Rows from block 3, named by matrix and row number. Each number is 128 + 24 x the weight over its row's rms, rounded and kept within 0 to 255. All counts start at 0. After the name is the row's rms in percent of the matrix's.
# ada: adaLN modulation (shift, scale and gate of each sublayer stacked) (model.blocks.3.ada.weight, 1920x128), inputs 0-127
ada.1738 082 [130 168 118 128  94 157 117 125 144 136 125 170 113 126  87 117 131 144 102 137 142 117 135 102 123  81  71 156 159 117 113 187 135  91 115 117 117 118 134  82 116 159 149 121 148 134 146 147 107 145  86 143 169 114 109 105 142  98 105 166  94 165 111 161 120 110  95 111  96 148 121  93 124 133 158 131  99  95 139  97 167 112 104 145 151 107 106 115 125 138  81 115 128 156  87 165  95  80 147 148 129 144 103 138 150 127 156 137 120  88 140 113 132 108  88  87 118 107 119 141 128 117 111 144 148 135 119 111]
ada.1739 092 [129  82 134 144 109  84 144 111 104 129 162  86 118 153 141 150 126 106 152 142 144  97 115 113 152 124 128 165 108 100 154 115 120  89 133 148  73 141 104 144 100 137 139 106 146  91 166 125 138 132 134  95  86 143 139 115 143 139 148 184  97 124 157 104 121 122 125 121 143 163 179 147 139 150 147 116 112 117 113 162  75 150 110 111 125 111 121 126 146 125 100 166 145 103 106 164 172 123 123 134 127 175 106 138 169 148  91 119 171  82  90  98 113 120 126 124 151 141  91 110 121 126 116 161 116 129 150 138]
ada.1740 059 [128 129 150 157 158 128 135 133 125 103 187  51 129 142 151 116 130 140 117 132 127  84 136 160 122 123 134 149 116 111 162 110 123 143 125 156 107 139 126 106 126 114  95  81 136 127 126 123 114  85 142 139 120  93 160 126 126 184 122 114 100 123 125 140  70  96 143 157 112 128 141 122 120 123 115 133 129  93 153 185 142  82 129 190 192 129 113 175 109 123 140 107 135 145 115 132 142 124 109 144 128 134 132 125 136 105 123 130 154 100 118 164 129 123 120 106 109 121 125  96 126 193 131 134 173 136 123 168]
ada.1741 068 [139 118 141 131  85 133  99  87 144 101 145 112 129 112 133 125 129 103 124 116 124 113 112 143 134 108 113 145 152  88 151 125 155  84 132 117 135  66 138 136 151 123 173  93 110 139 126 143 148  93 100 104 103 137 129 129 159 110 122 139  91 125 124 134  63 133 114 168 134 143 147 145 155 143 138  73 106 133 139 131 147 124 123 185 150 102 118 127 162 150 108 147 105 143 100 143  99  75 132 177 137 168 122 134 123 144 151 119 158  59 132 126 114 126 129 142 144 124 101 114 101 117  93 113  86 141 181 146]
ada.1742 080 [ 82 140 120 156 142 137 141 112 145  99 133 135 103 123 154 167 162 149 132 153 153 119 181 122 150 125 152 133  80 139 135 118  99 159 104 126 114 132 160  94 122 160 131 132 119 141 128 122 123 113 149 158 136 154 127 112  76 133 126 140 144 108 141 157 139 152 176 120 129 150 120 160 122 158 113 104 149 139 107 122  93 159 108 104 100 180 180 120 150 100 116 134 120 136 126 158 143 144 118 120  78 108 120 155 148 154  96 160 113 112 143 108 185 102 147 110 116 142 181 137 197 144 117 147 131 132 121 172]
ada.1743 068 [110 131 161 152 103 144 132 103 128  87 132 158 112 151 124 162 137 135 163 152 141  91 124 120 112 102 114 156 166 144 165 169 130  68 117 110 153 155 130 140 109 135 162 160 133 131 154 141 120  99 108 122 143 150 117 127 127 139 142 154  96 148 157 122 106 147 127  86 188 147 142 129 124 169 148 109 156 140 116 107 113 120 117 114 136  91  96  92 120 123  93 144 136 163 103 134 113 134  94 154 104 161 117 151 151 163  99 149 130  90 110  97 138 125 147 159 103 194 133 167 133  85  98 154 116 111 125 120]
ada.1744 072 [108 105 138 125 122 123 140 126 122 122 165 125 114 141 143 156 129 110 146 150 148 189 141 132 133 101 132 104  89 127  80 123 111 113 140 144 113 137 122 125 129 143 145 118 105 122 144 142 178 138 125  97 141 148 153 123 113 150 143 150 103 102 124 110 111 146 110  79 143 148 153 130 132 155 133 124 107 120 182 117 119 164 116 155 153  74 125 151 157 108 107 149 147  47 128 160 137 131 113 127 105 110 126 148 148 149  55 166  86 152 126 134 144 116 149 155 100 139 148 129 147 105 118 147 180  66 153 134]
ada.1745 053 [129 105 107 120 120 126 108 107 120 136 100 189 125 113 131 153 132 110 161 120 128 151 105 120 100 132  92 105 126 166 133 134 141  90 108  81 139 152 120 138  97 119 167 174 147 128 119 183 134 101 125 130 149  96 140 139 157  83 160 124 123 105 153  62  84 109 145 116 177 139 105 155 143 150 129 187 145 159 129 114 125 115 127 139 105 108  56 104 113 126 114 100 118 118 127 113 127  81 111 122 125 169 132 140 115 145 138 113 147 151 118 118 117 139 163 139 133 143  99 101  87  99 106 118 139 107 140 117]
ada.1746 055 [132 148 175 134 101 132 120 152 134 185 120 137 126 135 134 123 123  67 126 128 129  78 126  86 140 122 113 145 153 129 167 165 124 114  95 101 124 101 132 129 123 142 169 129 107 133 132 115  82 107 135 131 125 163 158 125 125 137 139 149 114 162 146 120 101 104  91 177 124 129 130 110 121 126 126 148  86 115 157  78 121 128 125 100 134 131 105 114 113 127 129 189 139 132 127 134  76 106  99 106 130 151 125 127 144 172 142 164  80 114 123 133 117 127  79 142 196 139 139  73 112 106 120 129 157 132 156 132]
ada.1747 072 [133 154  50 133  99  67 135 180 104 134 113 178 143 125  43 122 118 102 140 122 118  79 122 111 139  93 115  59 181 105 151 154 111 155 156 126 128  91 107 120 113 116 128 142 141  90 128 140 115 106 139 134 113 139 160 151 124 117 120 140 131 105 115 149 129 120 135 154 133 111 131 103 143 113 117 174 127 132 169 136 145 131 150 112 111 140  93 111 144 118 127 123 139 132 120 114  80 124 151 145 135 156 155 111 132 163 158 132 169 125 119 109 128 141 116 156 111 120 122 114 131 128 151 130 125 135 177 142]
ada.1748 073 [140 134 101 103 143 119  98 109 135 148 106 119 153  89 125  91 108 152 121 101 100 131 149 140 106 134 128 120 104 150 116 115 120 172 131 103 157 102 139 113 137 106  83 120 104 135  70 133  99 120 125 155 127 121 126 148 103 116 110  54 162 129 106 101 140 106 144 139 117  80  93 136 103 100  88 128 137  99 125 129 145 108 157 101 105 141 118 134 138 120 128 107 123 144 160  69 135 118 109  87 138  81 162  97  84 118 122 111 131 171 151 147 142 159 107 101 132 102 154 118 141 132 166  79 107 107 108 100]
ada.1749 047 [134 121 161 159 132 139 120 157 124 144 129 114 131 135  81 120 128 139 120 127 126 167 128 126 146  59 147 162  75 159 153 125 130 124 140 149  97  96 127 115  74 118 142  91 177 130 136 149 176 171  72 135 128  99 108 130 131 163 124 128 140 129 104 120 141 179 112 100 125 130 176 134 170 124 127 131 111 112 174 107  73  99 129 145 114 136 131 101 146 118 141 121 121 154 146 134 113 145 170  81 134 172 133 125 139 128 190 113 125 157 123  89 127 129 142 141 119 148 118 128 127 161 114 130 155 119 128 133]
ada.1750 074 [113  85 143 156 126 129 131  82 129 126  55 133 106 133 153 154 141 138 132 145 143 103 141 108 123 154 129 108 125 134 102 131 117 120  90 118 152 136 138  92 124 149 101 135 135 131 126 163 146 159 138 134 128 147 113 109 115 124 127 119 124 146 119 159 118 164 122  97 135 143 141 114 109 142 127 133  49 121 170 118  66 135 107 107  83 102 114 132  95 121 144  92 131 126 131 127  85  81 145  99 113 112 118 147 137 104 149 104  77 147 162 124 152 112  94 187 114 172 147 103 151 102 116 140 169 142  93 143]
ada.1751 069 [141 164 183 109 145 146 131 157 140 151 129 123 127 127  87  96 127 134  72 136 133 115 139 195 157 103 111 106 142 101  70 145 104 158 117 144 126 122 136 140 143 175 118  73 111 115 144 119 118 133 107 103 144 111 146 106 124 105 123 156  92 104 134 157 107 162  84 134  49 124 156 121 163  95 134 136 115  93 145 105  95 147 120 131 127 129 124 124 116 136 121 117 133 129 128 161 113  96 128 113 143 140 113 113 144  85 142 156 167 111 125 145 146 108 102 122 147 140 152 134 148 123 159 150 143 165 171 143]
ada.1752 057 [135  83 128 138 109 136 137 143 132 162 145 126 117 134  87 136 153  99 126 124 133  97 125 112 148 135 177 152 122  97 143 106 143  88  89 145 122 113 136 145 138  99 163 102 125 128 136 129 177 173 137 123 116 159 200 111 148 103 138 138 118 172 141 136 152 124 108 108 133 154 147  77 119 140 174  94 137 120  73 144 101 151 106 115 126 102  87 142 142 147 111 119 118 107 113 145 111 185 181 124 132 175 101 137 125 147 116 113 150 128 145 121 143 123 159 129  87 160 112 166 134 147 109 130 124 129  83 138]
ada.1753 058 [122 156 126 108 148 113 144 112 126 149 155 153 125 138 153 173 133 111 166 126 127 174 101 124 109 138 116 132 153 195 129 118 181  83  97 152 125 122 124 113 135 112 162 158 121 147 130 155 152 105 165 114 137 131 115 140 155 122 146 119 159 134 101 102 106 123 127 105 190 135  87 133 118 163 133 113 160 166 108 112 178 152 128 151 100 152 147 101 139 143 122 118 112 105 153  90 136 147 144  95 125 113 131 149 112 161 148 116 111 141 169  97  98 145 121 135  68 108  88 113  92 113 101 119  91 117 108 134]
ada.1754 083 [ 93 135 158 160 120 173 147 156  97 121 156 129 107 151 109 157  94 124 168 165 157 164 160 141 129 127 168 151 154 119 104 132  80 123  91 122 123 138 102 105 130 172 158 109 122 103 160 132  99 155 108 159 166 137 116 142  88 142 121 171 122 139 132 123 117 156 114 102 166 107 137 136 165 166 120 125 138 119 123  93 145 120 122 114 141 137 116 130 116  79 156 108 167 128 139 173 123 108 122 147  88 155 170 144 174 129  90 127 136 111 127 126 160 102 139 155 137 135 165 157 156 130 135 168 153 132 139 124]
ada.1755 072 [130  85  75 164 148  88 122 163 134 165 136 154 143 113  98 111 104  99 121 125 121 164 120 122 136 128 132 124  93 175 117 141 128 135 164 121 106 121 116 210  97 143 135 136 172 143 111 151 102  98 132 162 137 123 141 142 121 163 108 108 121 109 147 134 128 121 100 154 125 115 131 168  85 121 109 126  91 110  65 110 119  70 146 146 157 139 110 139 180 123 147 158 134 131 125 130 180 104 117 115 127 138 136 112 127 132  94 134  72 149 129 111 113 139 128 139 118 148 138 150 111  91 136 116 101 145 150 134]
ada.1756 054 [130 103 109 141 104  97 147 156 118  92 131  82 133 126 164 150 136  88 153 118 126 152 157  89 151 130 103 138 116 129  80 131 166 155 161 167  92 126 111 167  95 127 128 152 151 131 129  79 109 168 124 140 104 145  86 136 147 120 106 137 119 110 136 175 100  91 132 175 150 144 143 128 115 139 129 142 101 143 142 162 171 117 132 173 153 176 123  87 141 147 120 122 121 135  85 138 131 161  94 120 127 135 127 136 127 116 122 137 116 129 128  98 121 135 169 113 137 166  79 165 137 125 122 123  93 135 101 172]
ada.1757 075 [108 149 132 111 136 130 128  99 165 121  90 125  98 131 101 157 144 105 114 142 138 124 127 105 124 138  97 145 115 158 142 102  79 100 132  89 140 139 173 106 108 153 115  98 144 119 135 133 126 179 151 139 139 115  66 103  97 106 130 134 138 129 107 148 136 107 142 129 136 144 106 111 137 149 157 150 127 152 146  82 161 134 102  98 104 151 150 124 131 109 134 125 118 112 160 121 142 118 128 129 107 106 103 149 128 141 115 118 122 144 141 109 193 110 154 155 125  85 242 120 168 138 104 143 148 144 112 123]
ada.1758 071 [119  73 111 172 126 126 111 128 122 137 156 116 138 120  84 127 112 136 155 125 127 151 126  99 157  99 117 142 158 123 103 132 143  98  96 114 105  84 119 129 114 132 131 121 145 130 126 109 114 155 142 133  74 116 117 153 146 126 110 134 103 145 140 118 124  93  94  69 180 134 164 140 137 169 117 104 122 103 158  95 105 166 139 136 159 133 110  86 151 124 153 140 133 142  66 143  85 148 148 136 105 164 143 138 150 128 128 127 112 101 129  86 125 142 184 153 107 155 123 151 109 112  75 126 105  81 132 109]
ada.1759 068 [144 152  97 118 113  94 142 177 119 151 119 142 142 136 130 115 113 106 119 118 117 185 112 156 117  75 121 101 160 121 127 102 130 140  99 129 103 115 107 141 103 119  96 168 130 109 139 129  86 100 167 124 134  93 141 129 139 145 134 147 135 117 111 119 161  70  94 117 102 126 154 159 157 107 128 171 113 134 122 146 147 167 139 122 114 131 134 142 124 139 109  94 130 118 113 130  95 145  39  83 148 118 126 112 122  96 142 100  83 119 144 160 105 137 182  99 115 113 113 152 108 136 153 134  96 125 123  98]
ada.1760 078 [ 97 145 129 145 145 150 131 109 123 139 141 113 109 136 139 144 132 152 141 153 151  90 162 127 136 122 114 166 100 148 148 187  92 131 109 116 115 205 133 123 149 176 136 144 137 126 136 109 132 132 107 155 166  86 127 123  92 138 164 131 132 154 136 145 139 150  84 158 135 128 114 141 186 154 111 107 125 133 103 101 140 117 118  98 138 128 126 167  76  94 151 151 144 127 150 153 136 123 177 125  95 115 150 151 140 129 134 155 135 151 100 140 166 106 191 156 135 120 169 132 164 135 126 147 148 164 129 104]
ada.1761 090 [144 138 154 160  79 147 125 114 112 102 141 100 146 134  89 114  93 109 134 126 119 113 111 137 131 111 162 128 172 101 145 160 106 123 100 113 129 139 100  94 132 156 180 119 159 102 135 156 101 131 135 170 126 126 133 145 136 134  96 139  90 109 120 125 152 154  99  92 136 104 149 112 193 117 132  88 114 132 164 107  87 174 149 114 118 114  81  96  98 119 108 135 141 156  91 110 123 120 140 169 144 158 141 105 132 126 112 143 168  91 149 113 114 149 145 140 111 186 127 133 114 173 144 138 162 131 136 136]
ada.1762 052 [122 125 103 125 123 202 115 106 130 133 116 162 137 116 157 123 112  59 136 126 130  80 113 101 145  92 127  79 160 111 163 129 137 104 143 118 133 129 124 124 145 128 164 149 170 138 122 158 122 147 107 135 111 151 130 147 127 170 126 133 133 108 126  93  96 130 144 142 163 136 184 109 188 139 139 145 137 130 155 135 112 155 139 160 114 137 145 131 121 122 192 100 122 149  98 151 161 155 165 136 110 175 129 123 132 155 117 138 106  87 137 137 114 136 145 150 166 144 121  97 105 121  94 120 152 100 163 141]
ada.1763 062 [131  75  83 149  93 148 116 100 150 123 110 101 119 115 160 131 151 125 125 130 134 131 139 112 143 117 146 153 128  92  90 145 160  92  99 126 115 123 139  92 143 149 171 101 113 160 136 140 123 136  94 147 118 153 152 110 150 124 120 155 102 145 151 143 132 111 105 114 133 176 147  68 115 141 127 100 158 111 138 154 120 161 106 111 126 114 130 123 129 147 112 131 114 155  94 181  89 181 130 112 124 173  97 144 139 162  43  93 125 144 118 122 129 116 130 112 138 156 109 144 120 108  71 128 121 123 110 133]
ada.1764 044 [136 177 127 129 131 140 104  80 133 150 134 156 127 101 131 127 121 142 135 127 131 176 118 152 165 135 184 194 110 112 145 112 123 118  97  96 122 153 126 139 150 113 151 154 104 124 132 161 115 100 160 193 133  87 130 124 130 121 139 134 120 171 144 124 114 125 166 145 133 131 142 120 158 126 122  69 110 126 115 177 165 100 124 102 165 120 142 121 113 127 172 156 127  57 122 141  69 106  93 160 135 151 124 124 124 157 152 146 128 112 130 123 105 125 108 115 143 114 133  95 115  91 135 123 114 126 113 143]
ada.1765 073 [128 139 187 112 133 118 124 161 146 147 129 128 124 122 169 110  95 162 112 126 124 137 119  95  80 143 149 129 117 182 114 180 136 123 198 122 185 112 124 162 112 134 137 153 151 157 114 134 191 105 114 108 148 159 105 117 115 162 150 102 115 167 132 103 116 114 103 147 115 100 123 151 113 115 140 134 149 137 130 107 101 124 125 148 129  98 108 131 104 129 130 144 130 136 139  97  99 118 144 101 129 112 128 114 111  89 153 125 131 176 148 113 125 129  99 174  89 159 156  95 117  86 153 118 160 113 163 134]
ada.1766 058 [103 148 127 154 122 118 146 126 114 121 106 133 125 137  90 130 111 110 144 151 148 117 137 147 159 160 104 105 127 128 128 117 112 154 153 137 122 105 108 114 132 162 135 144 111 126 140 116 115 134 145 153 140  82 108 134 105  99 107 157 124 138 132 210 185 120 139 151 134 135 161 119 143 142 104 163  91 106 158  90 153 100 129 107 144 163 150 117 162 105 139 175 155 128 123 146 132 219 170 106  94 111 145 140 167 155 123 178  97 125 119 147 131 116 144 115 150 108 146 135 132 180 126 147 125 119  94 140]
ada.1767 092 [109 144 122  93 121  81 105 124 143 128 135 154 116 113 146 151 142 166 166 119 135 150 133 145 124 171 119  99 136 156 159 121 162  87  93 124 129 139 143 127 136 110 135 107 119 164 110 145 113 140 117  94 133 117 157 142 133 148 130 108 132 176 142  91 166 167 114 137 201 152 129 103 138 174 110 121 145 141 162 129 113 167 120  92 106 108 135 104 127 132 150 127 107 152 118 129 152 117 139 128  99 156 137 158 120 184 156 119 119 168 120 116 135 126 165 141 113 158 129 161 123 144  63 104  99  83  88 106]
ada.1768 066 [125 151 141 102 132 164 122 135 147 125 112 143 110 123 143 144 137 145 121 133 139 107 128 126 126 111 173 168 143 101 147 138 144 121 128 119 162 114 134 134 184 131 152 108  98 147 139 138 123 127  94 142 112 198 116  96 139 177  98 158 104 179 124 140 105 159  89 100 121 156 144 120 147 144 145  86 125 118  92 120 106 159 101 114  92 125  94 133 119 144 114  88 119  99  95 152  97 126 119 142 124 158  84 144 137 107  59 136 127  97 163 129 117 109  82 156 153 164 112 122 120 176 100 131 144 153 141 125]
ada.1769 080 [117 115 134 141  79 151 114 139 104 107 157 159 133 128 111 143 137 137 180 120 123 125 133 122 104 149 149 150 154 149 142  82 141  83 134 126 114 103 118  93 117 103 149 106 132 125 113 138 126 114  92 131 114 140 113 157 137 130 151 113 114 179 144  41 123 156  88 102 208 139  86 115 155 172 114  75 121 145 148 129 122 142 139 106 102  76  92 127 110 119 118 120 129 145 121 119 122 126 123 161 105 164 150 148 133 105 130 103 140 113 113 122 130 144 133 140 138 132 105 115 118 134  73 119 117  86 153 121]
ada.1770 079 [119 139 141 116 111 107 127 139 141 118 113 160 106 123 147 150 171 115 129 127 139 102 153 150 150 111 148 174 145 104  90 125 163 137 150 158 124 140 144 113 145 117  83 142 128 153 127  86 165  80 146  97 102 135 116  96 142 105 147 135 131 122 140 178 133 118 127 141 120 185 143 163  84 141 139 156 139 135 132 163 135  85  93 157 148 140 143 126 159 152 144 153 117  65 110 183 110 142  64 150 126 133  97 163 134 140 117 123 152  97 123 124 122  97 109 129 142 128  97 115 133 137  99 126  74 129 147 151]
ada.1771 047 [126 108  46 176 122 186 141 127 129  70 174 133 127 137 149 140 132 124 130 133 128 115 126 153 131  89 158  90 164 132 207 133 124 126 141 126 137  81 126 103 132 131 136 102 141 130 127 125  91 174 161  90 123  92 102 129 124 144 145 124 121 104 157 106 175 126  94 124 124 129  94 114 144 130 121 151 144 139 133 114 121 130 127  85 108 116  87 116 102 126 155 102 140 115 111 132  87 140 150 113 140 133 130 133 126 136  75 120  65 119 135 128 130 128 125 141 106 142 144 149 140 166 127 139 150  98 134 127]
ada.1772 049 [126 102 109 144  74 109 120 169 132  82 162  75 129 137 138 130 134 130 128 125 127 109 120 159 130 109 122 136 128 117 128 153 137 142 167 144 166 144 133 137 156 136 144 109  91 129 132 103 125 159 128  99 111 144 158 130 132 144 108 127 129 116 140 123 142  76  91 166 134 130 118 211  85 122 136 123 175 146 137 145 148 118 129 101  86 136 134  79 125 137 127 109 113 136  96 128 189 130 122 144 131 139 125 127 137 130 113 155 201 146 149 131 125 131 184 168 144  78 126 162 140 151 135 136 139 119  94 135]
ada.1773 081 [119 136 140 142 113 111 121 147 156 136 110 138 112 126 124 121 108 144  92 144 142 114 117  94 110  90 111 166 161 131 106 183  95 126 104  93 157 151 153 127 102 172 150 135 182 134 138 110 153 105  91 180 159 178 144 103 105 154 107 137 111 153 151 181 174 114  96 165  82 113 100 125 134 120 132 165 159 113 164  80 143  62 112 141 135 139 115 100 131 109  95 132 128 143 126 140 143 103 114 137 121 133 114 125 136 125 132 110 120 119 119 143 150 108 132 149 102 126 183 129 136 160 137 141 133 161 131 135]
ada.1774 042 [134 185 128 144 100 129 121 122 119 157 122 168 127 134 106 122 131 149 130 137 129  74 128 132 131 160 138  65 143 104 124 148 119 114 145  86 101 116 123 119 113 127 152 142 147 113 132  83 120 189 171 159 124 171  82 124 129 120 112 134 110 155 122 119 149 125 136 155 127 129 149 165 122 132 122 138  90 154 112 159 141 157 127 144 126 122 113 130  88 127 130 110 131 144 117 132 173 155 126  90 128 131 128 122 136  62  91 120 124 140 168 184 129 127 107  90 179 110 118  82 116 170 119 130  97 131  98 158]
ada.1775 073 [105  86 162 138 145 101 112 140 159 121 128 115 104 118 167 141 151 143 102 145 149 149 142 175 112 107 103 134 137 130 116 149 147 120  85 133  97 150 157 142 155 137 119 111 153 171 121 122 105 172 141 131 189 119 127  96 113  95 115 139 105 135 119 150 172 110  88 128 102 138 145 144 136 138 153 138 144 112  91 108 128  87 101 116 133 119 114 132 116 134 151  66 117 154 126 145  88  79  85 134 106 131 104 149 140  87 146  91 115 161 165 112 141  99  99 108 148 140 147 113 142 153 120 136 146 131  82  84]
ada.1776 052 [124 130 143 146 116 126 123 105 124 113 133 102 129 122 136 141 137 156 133 127 132 186 120 112 115 122 142  71  90 119 166 121 122 137 164 131  92 101 132 189 129 126 110 156 132 124 119 185 119 166 161  95 125 119  92 131 125 130 127 121 110 126 157 133 113 146 150  52 139 128 142 122 139 123 125 126  79 134  79 133 108 128 130  52 143 136 128  72 103 129 122 129 112 123 133 127 116 179 155 115 131 118 130 128 119 141 178  91 152 162 121 181 127 128 122 170 128  87 110 146 149 161 139 127 102 119 114 121]
ada.1777 050 [129  72 127 109 132 142 103  77 132 105 133 169 124 127 152 132 121 117 127 126 126 123 132 166 115 154 138 125  94 107 207 109 120 125 148 109 136 102 128 135 166 132 141 183  94 133 135 113 171 135  87 140 119  99 113 123 123 119 143 133 165  42 146 137 124 153 144 114 126 124 136 120 111 136 132 141 124 115  98 125 141  82 125 137  87 132 128 157 119 120 142  80 140 122 115 133 152 106 181 131 125 126 128 128 126 156 140  91 113 100 169 183 124 125  91 129 127 106 143 173 130 153 123 128 185 136 113 112]
ada.1778 050 [128 157 137  94 115 115 100 113 118 138 146 134 133  97 130 160 151 101 172 110 117 109 122  98 111 143  61 163 144 200 129 109 141  87 136  95 136  88 136 169 110 131 130 138 118 126 109 121 168 142  95 123  99 129 111 147 158  97 134 107 133 157 133 103 120 114 142 145 190 137 102 144 139 167 126 131 154 164 194 120 121 108 136 105 136 135 154 130 161 126 147 130  92 144 137 103 111 141 161 155 122 138 135 144  99 126 133  89 138 157 149 165 132 145 171 147 102 148  83 119 137 118  95 105 140 122 123 103]
ada.1779 055 [140 123 137 137 134 185  95 209 167 113 131 166 132 107  93 108 133 151  97 110 104  63 133 156 116 101 136 154 165 152 121 167 125  93 170  77 136 141 169 128 143 146 104 109 129 144 104 129 141  87 127 111 132 143 137 119 128 171 138  93 115 142 133 155 144 103 106 127 100  98 128 119 152  99 145 143 134 169 141 116 130 112 133 138 175 125 117 154 111 133 115 126 100 133 117 102 139 112 119 144 143 119 129 104  96  85 170 106 133 118 137 116 153 143 143 156 150 123 178  95 130 150 138 112 121 167 118 125]
ada.1780 094 [106 158 117 150  91 168 108 126 123 107 141 137 118 125 131 163 139  89 180 132 135 138 142 106 101 133 119 124 133 175 140 108 131  73 112 108  95  96 135 144 107 137 167 134 157 142 116 137 121 117 128 113 148 137 103 142 121 146 139 112 118 146 136  73 106 130  94 103 205 145 103 163 162 177 117 134 114 153 139 114 125 153 124 132 138  80 141 149 174 111 129 133 120 127 119 125 142 148 114 168  98 154 138 155 131 139 126 125 101 170  86 161 144 133 149 149 105 115 132 132 130 108  72 123 157  67 134 120]
ada.1781 047 [127 213 122 144 153 131 131  73 134 136 127 114 128 146 152 123 120  79 129 136 126 102 128 128 120 115 121 101 153 102 122 104 129 118 114 144 128 176 127 141  60 147 126 138 119 128 135  96 159 127 164 141 157 128 131 126 127 147 137 125  92  88 145 172 100 179 100  76 128 126 152 107 107 133 134 117 122 130 106 123 111 123 126 116 132 114 120 146 154 132  46 190 134 180 120 131 156 137 153 163 130 153 129 125 138 101 105 141 139  97 142 179 133 128  97 172 146 115 121 119 119 134 133 135 138 144 131 137]
ada.1782 098 [131 132 138 150 102 102 119 145 124 178 161 129 139 124 126 127 126 129 145 130 125 127 133 164 128 106 162 120 137  95 103 142 122 120  96 120 141 144 127 186  92 139 125 155 152 116 131  58  67 101 127 148 130 123 121 147 140 152 113 137 110 115 135 112 130 101  98 139 148 133 178 163 114 141 122 120  69 103 117 148 130 108 139 132 146 108 107 140 106 125 138 170 131 132  87 151 133 109 138 167 126 162 137 125 141  83  95 177 177 102  98 118 117 136 139 132 138 129 116  87 120 171 104 134 113 125 211 144]
ada.1783 052 [114 138 123 144 158 152 179 138  82 131 137 124 121 171 137 146  74 127 147 165 161 135 108 140 177 142 134 124 121 156 142 111 108 156 112 177 102 142  65 118 148 155 134 142 128 105 177 157 126 155 160 136 148 149 136 113 100 130 159 177 177 121 139 160 147 160 137 121 138 106 121 129 133 132 128 133 112 117 139 107 132 133 123 108 140 192 166 146 158  95 131 121 178 114 170 151 122 150 146 112 119 114 134 113 175 130 142 138 107 124 132 150  92 118 127 129 153 122 122 124 103 141 176 168 121 149 101 129]
ada.1784 076 [153 110  79  62 139 137 123 126 148  71 132 163 137 117 140 114 142 173 100 107 109 124 112 139 113 120 117 106 100 144 101 128 162 165 171 118 143 105 142 159 145 106 126 110  95 150 112 128 120 118 122 106 106 151 171 117 157 114 104 100 134 119 130 130  84 112 151 137  93 123  86 110 133  91 123 119 168 138 132 143 139 129 129 130 119 153 152 139 141 166 146  77 105 125 136  93 132 132  84 121 161  94 110 116  94  83 126 118 111 179 141 155 103 141 145 114 122 119 106 122 105 170 141 100 105 153  85 104]
ada.1785 080 [152 105 143 155 125 139 141 111  99 152 128 180 162 136 123  99 111 133 136 112 110 136 124 141 122 114 169  88 113 112  84 120 135 170 103 137 162 103  99 176 135 113 117 148 148 112 130  94  68 111 133 103  98 112 145 160 145 110  79 142 108 141 153 147 143 127 113  93 132 109 156 170 116 110 103 113  97  95  79 140 128 124 159 120 179 134 141  76 129 133 135 101 145 142  84 114 120 117 122 129 145 109 159 102 138  84 124 126 132 115 135 146 103 153 127 143 158 124  90  82 101 163 140 123 107 145 162 144]
ada.1786 064 [134 121 143 114 144 133 158 143 156 156 136  97 119 135 101  97 133 129  59 143 137 133 132 161 160 133 111 114 175  72 116 152 109 178 103 151 143 145 149 130 143 167 129  91 128 134 149  99 115 139 141 141 139  91 127  99 120 160 109 153 142 105 110 129 148 141 134 127  40 123 148 126 123  86 131 131 141 104 120 137 111 100 115 151 147 161 118 122  96 146 143 105 144 110 121 147 129  83 124 125 150 117 110 116 142 121 137 149 142 105  81 168 138 105  90 118 164 152 165 135 137 138 162 151 130 175 141 172]
ada.1787 077 [145 147 114 130 130 143 125 134 140 125 105 162 122 130 108 131 110 125 109 127 124 152  84  74  87 141 179 129 152 165 135 168  91  99 174  76 142 124 137 130 118 154 127 120 148 113 132 131 113 138 122 143 151 149 109 107 113 141 112 126 116 116 123 157  98 122 107 101 106 105  77 114 159  97 172 116 122 183 125  80 135 139 123 125 132 137 139  86  67 112 160 129 127 161 144  80 148 128 142 134 149 126 112 109 108 108 152 107 136 139 178  98 132 138 153 148 113 141 175  94 131  96 166 127 140 146 149  87]
ada.1788 076 [112  97 127 146 154  86 134 133 108 136 138 135 115 142 153 140 100 157 146 144 145 127 137 161 144 192 109  98 107 136 118  90 100 102  85 133 111 136 105  93 139 167 115 148 155  97 142 111 140 102 170 134 147 125 127 123 107 133 156 128 123  99 114 135 128 143 114 160 149 126 138  88 121 146 137 186 103 145 123 124 116 126 121  52 140 116 147 129 120 105 153 149 147 125 141 144 136 153 217 131 116 113 139 136 141 175 141 150 171 160 178 113 141 119 152 178 101 126 150 133 137 132 143 145 141 121 116 152]
ada.1789 084 [119 103 130 183 153 120 167 130  96 128 137 110 130 165 138 126  84 104 135 164 161 123 100  95 183 126 120 125 136 124 132 142 116 101 115 168  95 154  81 120 109 153 150 160 143 103 171 116 155 143 159 148 122 132 138 115 117 151 165 173 126 145 148 149 138 139 141 123 127 122 169 133 126 132 144 159 101 109 117 116 127 139 121 136 205 138 149 111 154 102 109 146 167 130 125 180 122 159 136 131 120 155 132 105 172 159 109 174 117  83 115 145 103 117 146 137 146 137 113 148 108 133 152 166 151 135 134 163]
ada.1790 048 [126 106 154 140 150 130 126 115 127 107 127 161 133 108 142 129 125  96 135 125 129  77 124 143  98 146 161 195 154 119  72 176 142 141 124 125 175  80 123  82 119 108 125 144 146 135 129  86 142 115 182 159 148 115 113 132 131 130 106 138  85 109 105 164 132 111 155 182 139 130 123 106 130 132 122  97 184 107 170 131 146 133 130  91 148 142 130 124 138 140 116 110 114 132 116 125 160 147 130 122 122 143 129 129 127 112  74 142 151 116 132 163 116 130 117 162 127  61 121 136 122 163 130 116 191 108 120 130]
ada.1791 048 [126 155 122 144  92 134 154  69 134 147 129 151 123 179 117 108 105 151 104 156 137 118 138 166 134 123 169 122 130  93 134 153 114 141  99 184 162 140 119 174 164 155 142 137 122 129 147 131 124 142 104 112 158 144 121 115  90 111 136 136 100 156 124 142  93 160 106 114  87 119 180  84 142 107 123 111 130  98 112 124 153 118 123 102 109  98 129 144  93 119 153 182 166 154 122 141 140 151 112 133 127 148 125 120 179 159 102 162 165 125 102 119 119 120 115 146 116 156 159 105  94 132 160 159 159 114 151 144]
ada.1792 080 [109 137 176 153 102 162 108 156 163 137 143 130 104 105 146 145 163  96 124 135 143 111 145 103 133  92 112 161 159 146 122 151 123 124 105  97  75 131 172 165 113 156 131 137 148 154 117 129 169 114 187 120 125 144 174 107 119 126 119 133 109 145 185 160 122 126 131 120 128 154 154 114 146 152 132 120 142 132 124 118 139 156 106 146 176 128 146 106 149 125  90  94 116 141 105 153 104 124 126 133 111 155 107 154 129 148 129 174 116 127 102  93 163 103 139 120 152 191 152  85 153 128 102 126 136 165 145 159]